From a checkpoint of a small CTC image transcriber.
Model: 0.901M parameters, 64-pixel images, arch resnet_bottleneck, norm groupnorm.
Training: 4600 steps, batches of 64.
Data: 195000 training examples, 1.5 epochs.
Rows from block 3 of a small CTC image transcriber, named by matrix and row number. Rows with one number belong to one channel. Each number is 128 + 24 x the weight over its row's rms, rounded and kept within 0 to 255. All counts start at 0. Numbers have three digits each.
After each channel's rows are labels from the 100 images, of 14976, where the channel reaches its highest value: "responds to" is what is common among them. Only what is clearly more common there than usual is listed. The data: analogue clock faces.
# convs1: 3x3 conv, stride 2 (model.blocks.3.convs.1.weight, 56x56x3x3, each kernel summed), inputs 0-55
# convs2: expand pointwise conv (model.blocks.3.convs.2.weight, 224x56x1x1, transposed), outputs 0-223

convs1.2:136146167090119118127121130148160152096108153146143109148157092098100105124108144119150170123161143157106145088128139136145128173132134163135176120177122135166139096139
convs2.2:099103185145118102164155137145154102120102141151091161182139138093130152161131160098182133153174133090155150128128094060105146129134102105181124098096128147102107146117121121149113107127159126093103140132144115141130139144158110114121149088148120136130089132129132150111106122085114159113122138108140151165105130143112117111096137130126130153092162105158127148135110125148108120133116184170122149127131134116105107102112114160142156110136139164128198082134090141134134098166154116106121167155104144154110128127130128103117148129114126124083149081157110133150161109099128154104135159138140138145144132129170118142110069100165133142129095150136109118138160140127148163101069
responds to: numerals; minute hand past 8; minutes: 40 to 44

convs1.28:097135078133120117107153124086141117150153099127211098106123120112123136092120126134166102151154161120114144137100148141120109116101092128128102083149125117159121123135
convs2.28:132172110145152136187123138178081090109120144131106147117133181130146133167102120132149148159141120171173172112091114150146110143110127136132176089089159099146095101181089106134108127132114173095131141121119143126150079142128164130122163097109118106105122114210113117135151140115090145131097162113115150148147178114144129118129112093138114155159113113113128116092083111146083144159157118141135096146154148106161121128134161122141099108133139124112139131141073133136105105128160115127112126140136184151130118131106173141130156119100119117175167167175125155143106164118119149119132135118138100142111159110083117107112130138116122118123112130139098106109143125109123125114130
responds to: dots

convs1.36:141148135093132116124104143095128127100121166111082145125132157132146153107112132114069129119149122127120186137123129107099110113132146108106084143095071156085107110125
convs2.36:119131104081120084147140117115132121124155111110124151145151103137146091119161095179126157086116130123118095120110141075142124069167098121095135128145096121072122153162140126154091124122162120090085122105137119079140154102139099117120111146125121099090110126079123104153134126102094104108156107134111108185139141122146148078125108094136111125129146127107128094158134131125117175094069134115100116115148101164097123086132116122130110107134130148116119124127116119140109150120097123085106116118112057153105126122130165107121124138110142117106135138095091143158093099144132152147122119132152156107141147155061133115119093124147140128121145162139090127146128141153068107151168
responds to: four ticks; minute hand past 2; minutes: 10 to 14

convs1.39:121166094147128146155096105104110117108103080155147112141061127071098113102083110130122108139138138149100141136121126134139143150140129103113122102122120128082092105130
convs2.39:167094166131106135123116121111165122124104121151149122153166118140130127163144124111152139110121129123156130127133161124123144136141115173156086153134142165149135125130134147141180167113140152138139156109147130154130133126133132150105131183120144141144123131104153113148155124118140124109183139091100124086128164113173176133136120152154102125177146144096132096128169138130075113122154084113130149146134147127118135132172109120173146083060112153109128145112095125184131130147136144127075163137132158132157112127151134104062110160131173138135126132174162136143113135133098098143111123107159112107157124144106111107161162106081125140109089104144107104155158107133129190136167
responds to: minute hand past 4; minutes: 20 to 24; minute hand past 12; minutes: 0 to 4

convs1.54:115147125115160126135132138119127168117112128131138172141133134135068099138106127181128173139134168143152102133100122098106112108152122105157177123124144173121095174128
convs2.54:169108133153153107136150128098165108139143124094114136149133124127131153119095132146145128121126122095130142099119139144092140107141116112116135107121166118117097145122137134084164114143108103104151102059101068122128101090118081144109149136089142106084119098111127141091156115144148131093102154110145143115126137146101100112155125097130094122156141100150102168103184157148172110105208119141128162085126095126132106096097124127137156113137104092147115168105099158144117133144137147109150156129106135090105162107124119131109105106129099143157137103108096127102117135101124146098120150109116091125156110118107136169108095098123142072195110155140116108124126103090171136121139
responds to: four ticks; hour 12; hour 6

convs1.50:129086111107107091099143148146116157122159144141122147125120140121136123144111149118111163110128099147163103124123107099171107157126172118174128103128113155099114104201
convs2.50:111113105126128122106129113150126081170158123121100142121141125130117156129124119086129119150112157104141115103118146090167131152125137114155118159136130110108118130128117133134129121128102152092150095116098096123116140112150175152111131107137144092139076078153135120125111114145107076141118123136145140098119118126127096143167124156111098100134171097119117121097088077108142143125149117107138153227101084162164124108084133119114087126112145126109129093099092117137105147105135123134151155156102125115144126109167108110081104182154136131084116144164164141142156162134142095101115130097134133109109086087111100110112112093179130149144126136106122154151137160121115166138070
responds to: minute hand past 4; minutes: 20 to 24

convs1.22:129146093138113128149136154126130086134101085133114099128096115123131123083120166157129114084160130159104158114115126114114110113109118181111107134188131121116150076143
convs2.22:100144121126129099140116121104162104144116135129184094172187132144139132125104157100151114122112172144127121101153146169119103140132114129127136155125116123152135111136119130118098104136147118174170088115118121083139143124156157132132119185176109158161107112140106132147120153133159165084151138108135121101123135123111121133130201176102136144092114144120127111134114117096162105114104135148142102129071128100105136138136156098119124159107114153126103098127171105136104127087117129153105100121143129116156128193127162098168097122141137098117127095134157110098107125112143073159183091087146102132096142132105123157169107103170126145153129146109116130137125158168171122137121
responds to: four ticks; minute hand past 6; minutes: 30 to 34

convs1.33:168126103151073089104172126118118105091125138111155103096131146127140151078126143134146143141122151086126140104108105146105145130128106115098082157102144130157169137124
convs2.33:160143114127138131083141142140138183147123112130069096104111148106085118104164170134101147162114125133155118106121084097124101176123111139130164126111111118137114110106110135102122101124109114133157091098155092109159088111118113133145125131139103138106077122116143122138123124089113119142159144117130111145102083132104159124136111151128140094091170142127125100141167149111107132099107144164084111192134155114099201073132135110110102172165114139115113081138138122130130160144136127101157108136115127087144122143090098094127144127129151133138137123123150111139138114103136127127112148121156142140100142132141124124141085116116124068154077180119158115166110139124072156164147
responds to: dots

convs1.26:137095118139140135156175164116168105102118166132133164106134123146148130124123121151142104168114150108134086118104117117105126104134119125104055116073146111128136111096
convs2.26:149136100122109088103104093157151173137123137094123153097144108102092078148137146135126148119152163167142113118130142164127137156122137106152137148126110116119138126148145123108109102098119119181164139084119117159124096120142133114123142146155165149122146100123151133125151143119133138143087122125173134092108113111181156110110155103099153124089120079116106137116075136185145128152134139113134075124075151149092100110129134135112131139058113117119127087125136145127117114137062086122114080165128120125128111119107092137168110139110155171128106141128164143071120108145145115156136098161142151106102179122133100134144115121096087131105113142106136123137144119113100160173125
responds to: minute hand past 12; minutes: 0 to 4; minute hand past 6; minutes: 30 to 34

convs1.13:157138100159112137113112101105116142093099079121112134112088134083148086105164135143132104174138130113154162118117105112138120123159126111131064132100154134115119101130
convs2.13:100182088131094115159131112129111111131106120151116152097095128140126119089157140116113118145118117148096163125110129106119123149133120138093118158152105089140153105110118152112119133120120162151143109121129136162118185101130191090132109106149112132178179153119183134121140125101128107135136140128137123140161122117139129148126084112102104113123155145165113169130133128152155082153142119165132132141132108147132136129142118120126153100120093112092137147127118148118140161119126120123086147121114105126133116138148152161096134162061123209144091123140120084110120181123122117126122073080120120147145161156128105119144105144119134181133124181092122101144145186090170149136093
responds to: minute hand past 5; minutes: 25 to 29

convs1.27:113116105093125123078152139161123186129113148116143111118140162105116133125082116138101157136118082144093102115133110122176119134132143129101171118098114084112143105101
convs2.27:150100115142110102171175096140154126125093164144118142170152129112139159133085133118120114121130122125128128120148136079100157143127111144142121120166135156103151139126108128139135119131152079086135107119104109123111081120085093060145117128133125093121119122148120146131129122120136167173153178097066138134132120102133156084094146162156104134085172119107142130150104122117143176118128148071125150119114130124121098095152155115140113170153137115107101146131126140154154119120132135127129149120093171154147114128141105133153144158115124127067151143164131133198119149118111145138137162123160154095098134101146095140157134149147161175141111122116180115144160131185134123120146
responds to: minute hand past 4; minutes: 20 to 24

convs1.6:115129178092153100156132101127105088104118066097149125118124129145078143154094110094139118123124171126083177126151152128123100126128127099120133093137119123134130134134
convs2.6:126124166137144096145113115171128105136133099099112122111136122175092141119089148126136139132150105079140156136139077121132119112137131123137110143166157136075124153123104104123131117118100097139105094113116093085101084100131124116104155145120147138103164088167095138079142108106120161148090152101132094164111157166075117108172139091112110161118104182124132098140113174109146107097164122102150120100163100103113142144097116098148145096133150137115159129135128132097145163115133123145084099092141164123136146180118133130142153109118141126126146159110123136121120103155120108106146112146089153169098108083120119129112134111113111093116164124144075143117109138075097110151143
responds to: minute hand past 7; minutes: 35 to 39; minute hand past 1; minutes: 5 to 9

convs1.20:149191123167079126118118106110118149102148116151110143125132128123106121072084159116118157112082106081149161119127126135113135091147134101121154110151108118114130139106
convs2.20:137100136126098115109111153139123166157081139146153122154136105125154084108093141133092179132109125125139148124160162170110117172114143121121129129152116118111123144105094182146137148056102096122166185130151129160104101150094106106129142117123128109134148156086141078113083086111157115102109137114128094088146136147098130160125187131135142126167155172111119110128189132126122132112103131135146135104129126119149127121147178130110126131093157169126148171140081128177127160111128149144100150142158120118092126108132090130129096120150140100097104141140166075109146133112130094149128125150149123143141133117126148144148118137124160104145162121124139129191137125132091136155153
responds to: minute hand past 10; minutes: 50 to 54; hour 5; minute hand past 4

convs1.24:135122163181128138134143134110134117104116125111121129100087134120111159093063164092135106147127142139118124116162175141125135140093117162125126092119135149117121061127
convs2.24:068136139085144159110103141106153126100163151090129140104119137169108078125128114108117108160125121153079110146123128075136124165107129100145158097132115107103147119140143141133135143162102114151161135144124132151136116084105134161166152099149129101106125109136147134077153083114163167178151098098113131128104136113127148085144119137130172139173151131139132150148191132133105134099092135125167148118135153117135131122152165122110132125094120122148117188122119124152099138104115128112131102101137142147165142136156112098114133118100096144154105127169096175142115110129098081104104115153117080118151066110120109091082127101099138157089150099101133125115129106125113138130109
responds to: dark face; minute hand past 1; minutes: 5 to 9

convs1.30:143146126134126106115132100133070139090148126122134113135099151076137139103133111134131156085136130148111189110146131099132174132147148165121095151095098107106089121130
convs2.30:111136125106106130152123084127142105127164126109153126107131111166141129133159166097093125140109123131109123128134117091157154118137152104146128190145109124092169141171139146131146117138119115118097147114140150166132146124134118088163123163164087085113147126132118114125121120130115193156135141147109113102115106132096114134114151056087118178140135120132101089159140128115118145092138139119109148119154130149142097110077130098120159119096115068100183089104094144111134162136090118152103131159132131130101133112151155119120151139139131134091098097163143096134148164108147133158169134146101149120170157133092168149120079114138143148146148175111107074147111123153140114114101
responds to: numerals

convs1.51:096125078107148138121097102134116107118121097124155132145098141084138131128165111122135143107122098080171123116154112102123142156146128120160070124092097111129111176128
convs2.51:142091122138110117135150077129114146123151119146125145189149204144131126161130142176189114137135161116125154123142163131131088148108152131094118179152155145104111120136117103101148088076098176082105139126141119116113117127114125135171159126085127114132140134112099136152095133128124124133130153156126141131137145110115116179117119171117098100082135116136105150138115136150151143135114095142124133121137151129124121103103113112172101125119184154129157072150093099080075132127129108143146145103131109140088120146169147122126178135100121121141143116121108173147120179156155152088129112084143137157149130123105156169105145131147112116124158126121100123127146121103164110118091
responds to: square case; numerals

convs1.12:126108151147134111092135111101129127129107126115083152112094141160117132096134133059133118128146115145146102105154123110111115152111107127141092127111111163101169066087
convs2.12:126142100145154125128119147122100126141100183119119166166133164109134126102159092120101141128111097154132129132094108075124102142116059111163099148137130157111106176163127161108117129157073152121103128090140129153112133131144121157155146081127149152162139120090131083124133125106101171149155094156156139092147124138124173075171126127125144132152175105165143145151136146161148108139084106123145161113094155109175113109149105145116138180131089114133126152106109091083138120136126152100152120148124119141139169132178152134147123137164159144145085114137146147139130088142133082139124126150176130134112143139103139131120157118116115095139142149111154112137128129146125142136080
responds to: four ticks; dark face

convs1.32:131089067108134108172096128125120111146113136146162112118109156132098110160131147129098112132133173146134103138118092151148091109111148124178127106101115137106153080138
convs2.32:142132158119137095092143145066122116087138125141087121137110161098135101118137128185161165097113145135120106125154111127121137141114124128148179106108105092108140153159072138149127128098116117119193177125096114127163179127121156145101126121122143167118160125123135114110157143144111083096158107095086157094121135143134146132138148116110118150089164120129166105114150112136094128141122108117100104123133143141128130132131122114180125170108148149097135125104136120082100119123158114121162116172125088135188103114131156131128117147138091131120120082118082121106137111150124093135139133095151149138063130079168124123107156112115164130088112111115132117164144105133120089096110
responds to: minute hand past 12; minutes: 0 to 4

convs1.41:152107121136127122102119122111131108112108152107127119127056125068126109133115138155160099109181126120136146133137133126113104120175154166135099140135131132087103070134
convs2.41:123108134126092125092115150174213146153100113109130136112104110136135150134153163128128165114169179138106156160120146117116104113093103123110106146133173124131105157108107144095117121115089098100120117138097110134190166136106115120143121122109126124135074127093116108124116154157133140129132140157114151103119097140142129067137085145146132141123119107176089136119176134129119085104158099149108123184078135143142116095117106127149159083132077115142147132132099085147146165130138116087113090125160158139136117121107131103117140138086145092124103139078116112136114147118123135107107157120127149133156114101114123091140129155120099137124131101123117172130155129192113142096112
responds to: dark face; dots

convs1.15:129118109115115142116127095143134112173127174119162154120129139138092108142101112079168119140129082138138141110168157150133106141169123146156196119146151132125122156149
convs2.15:128108142104117078114101152139140104116071142107119134095148138099111098121133140125151184123131179115181118155136121082117118130155069082131100135128112142115162157130064122129157123085131152120141099121154152116126102108133075131146138157132143106128074131093137136109092134165155136108106096145143116100090103126091110141138143098105119074128130098126136095077101119139099124144153119174138126148114118111099087130133120121130128161105088117124127123146128131142144117187106085141102137116112173119122118096161121086145112133116101121124124164091122133096142144149133119129183147106099119093154155092125105172128137148133093111110122110142153128128116100163095126102102
responds to: minute hand past 7; minutes: 35 to 39

convs1.25:141138116131117130129135137114131116136130118135122119111157103075159167065126099116120116163148091127114089108109095122131131174085108061094111129133110125121094140120
convs2.25:120109125154144171080113152138116129114155140137148158184085193145128134109159101136117119104072144141131164141155091136167131109112119118090142194135131098114145139118142136133129087095096142148113126121135123164073134111134133092132127089093122126134132140111173111144146105102138131143109153143126119091144127124111098165124118102122113157141116104102126133170191120108135155110097113084106070099117143096109125153130101078127101092113102159131147162086103116130145145143128110100108116120117142116118099173159134115078160130094113105146132141117113132132081137132172105087122096101138140131143141138144146143143144111177151086136141123162127122111155163110099142141124
responds to: square case; four ticks

convs1.55:122110121114104126125153111098109123124100110143130087117082151104113106088160154125102125127143118119148154133122128083108149114170185113070085148137114108142140092134
convs2.55:134131121122132152093102090105124137104109088130198124117155166095115113172152139101136104122086130094111112115139115132126118132144133156121109107108136106172132141159077129087137135084089164110102131105166110115124160096133130146120117142146143089129146151163105097128147141157096116078114099126108094131105146102073155109103133104088093106127134141110166126109148092136139121063114106145121134128129118183153118111174153121154134128151129089136126081127131130144129141134131103126112127144146140160129105171098162150132115128120118168119115101109101140152123115144142138109114141139077110122136062085109127109151120179103131126143177157113150091124144173104097121135157
responds to: dots

convs1.48:155131097170154090139122081179139156103158110128090116148116121132082112116149147134149171136128146176146159148113111144103155123116095133149104121149098112147117129129
convs2.48:088080127147116155119131165151143131118150128152155159109145125112148129118104136125104119160148116156113134132117149157103092132151131162139128143154132156120082093130108131133101152168151116107124138115123131169134151102115187144085153149110078150107151113195134123147156122127184115131188184178164101105079102117107154115106117126168060192105152137106128140151095127136128154106135106136150132103138097132163141096106133089119132091148141116114133102113144156130119099126109146155123112108140120160146134152096135088137125120134132116137193133141117148138157113109112120115111117136129125082130115105112148115095080105144094147126122110112103116129167116075119109142107
responds to: four ticks; hour 9

convs1.0:148119139134092141151126097110134138140133136150155150167093184123110097110078165110136112122130111103088101125102133098197150136098148142119147102114125118108108124145
convs2.0:103180111160152122087153119136099103162143152162155125138150162113151186141114113139153123097119124140147126116129108169109110125114129106117149155141119161144090164133146107154167128174112113099093104110126116158169137091089106142111156115142102138144134139114139117139095108111121149113135176141153119104111084145129173126120137141088100140124115114124129110066145175162138130129087096136113126139169120138100110104105084113143197166108140141099138132118120149132128132140179123091135170122118143125115137098111117108103114112167144147092156136169102114137110092119122161098124129103146153142118121127140150109119096084103138139115172092141112185128154158119161173134092
responds to: minute hand past 12; minutes: 0 to 4

convs1.46:155132093151123151138103113116138126166123050120135122093130128158166130092157114117160091121124132141100107130099151120107145172122083142103120157122117121163136110101
convs2.46:108130140115131149099128142113106148109106138109094121085132095130105140121131105116135133181118145159125113160171119136124116113085155123119092133107129117138161111110142122138087148125130212122117133141122126097141119141136145062125121097115144114153147125087115099076122145094106142112113107144153101121127107105128132115103111115115143148114115120119165128130090100114096124115144103110122126113074132108141128192111121136107070089111116090099132093121195111127127158132113117137106097130110101093131104142149134127085156097117148094136137116072107132104105104193144064176126161131130143146103137146133178151104151132139125105145115106098119115121117145123098112059123
responds to: dark face

convs1.7:178151123065104107104150163097113127139107134112127147149089101104106131112107147156146137136082138129130104096122130111087128071169109118147102131117147132128150133135
convs2.7:161101115163115121115117110173090188151088114110065121135129133113163153056155111097134108151155140083117131111101113109142152143105117152125111147130109099150154100101095107092127100103126140072119131157095114127095120119126168140139143134132081139092116134107155133124155174125136110104131126152128092133144144185156084133067131090114168145128138093110135125145093135148119105123108126132105116152123084133138174110152132138138114168155125115152150132114166110127123152125165061131113084141124118105110119140132162129110123132144140180122159116146136103119120113112141101121118170112140148119162147160140098144149125114141125154135112168116198132140134125120120132117162
responds to: minute hand past 6; minutes: 30 to 34; four ticks

convs1.35:158117110097127144135154106129146145133130155091182113115131152145124142116148160094104154123190110140130111121108174099128155137149117156106086121177114130127104171124
convs2.35:144154131088137136134109124147175138132119152116120139179126089142112138109157152111139188111168129100147117159119138097116186138136121144109127133145120156125158088164121129124104130110146129120088130116130146079132102080126121114064156159103124120099131127113161168149151106153198099121125150120163158120117093149115119145130113146126119155166134132078122163143107152139142115092125175118110126073152105118130126064130142121152117142115112141107136107186132144151148109109127081167111137114141161120133120115123144127118148125128085114154109128118128135154124144130136134135134091086126163086097151121125159186084140105187118113132126110171110146167129121119147127092105
responds to: numerals; hour 8

convs1.53:166111154074095113134111133131147141145109132150144148134108111130148119140086132084154124188156137119138127116122143130154099112147136160115174110177149152107160143162
convs2.53:118144090134140151121108132100091129181148123098115137153140116158157165122113094136121052145153190076152133137153106085117136128101157106135116136138098131117107129118099134136120097138113115121093121140119151154149121125113163144104131100128148128138144111087146123126143139129113163123111110174162150110123125121138132141168100132147108134129055130147132119148117166115119131152072130206130116128124139160110119097109131120143164113175099112128142128095104110171114175143109103129120091154129151146126124137130169100183110073145134112133158121109130075136143131135114147116077138098130127127169103118170106094133130130111098165126125152138124134142123142119139173119064
responds to: minute hand past 4; minutes: 20 to 24

convs1.21:141158153163145152082164109159110149141134134115083060132146174124145136130112099126155107140109157136116098140159138125111169137162140127100143133134106137085141137141
convs2.21:155178089123129103168086122157088122154094129072141115147129099115102089171143122179129135113103112117124136128131128088135128140123114094154120110121125149113149137158127116132146095142151099156143081132133143128089159130130127106162128110086114079129155138128118138091107106124079133146137085149126117158117128100138135151107131095149108146149146134102108138165127136059134118120177152108126146180136144113117127107114135117107108069080089103131134146098112116155149123105104127130120112148122104184147090144108140106104116165121153107123083100102093141148118115146141112112139119125112181116196151124088129111116133134151117157111132184120122122112102145174099140102120
responds to: four ticks

convs1.47:131132098172181140150101119133117154119109067122083120135119134109126122142138117147113158113099088151117144136114115080141098110106117142153095095088120154100149114104
convs2.47:130173142178103127106122150086109142161123171141094142112164090171100137116133124142123108117116129134125126106123132152104110142106130151134125129133117157147114161168134133107138134157122153158148100110124129112183102151108159135137137131150142177126129108172108137150124159123122151150198153142131162122171096155163125132094159145087127118117153158134110132150136164083171082162166106119123134109149140162101109109133161120111100123065137128100144146128100144107130117141125155143190123126182106140157157097139174123136126128166132125090144128115137134135155135100178114090130148151113144140144129133142149132138096100166067109173097132128164096172132116121115121142122
responds to: four ticks; hour 6

convs1.40:088100109120096108106145114132144095119135103132146112113159114189103084159141103132172140146112145121151112172114098109168152088134114128151085113139147111137137126145
convs2.40:159161122108143102113141116122152148137115136138164154151101094091143086148109113136098169147152123102163145167118134145091162147129122120135107081136158082110134149115133115160124140182132089098097124115084131122151100114099134142089141145110148115071112115126149127156178113113132107166152108125153164104153089111156117149150128117183162133153127152117127084114113135097155107102099138176131165090135124114118139101117157157079150151150146139124120096133116096103141097144135108132116111100119130116157125136145117125106074175153124142135137149131139123166150100097119117130130156183086134091127114139129119084100139111149127127088137109077097147139095113124095164109156
responds to: minute hand past 11; minutes: 55 to 59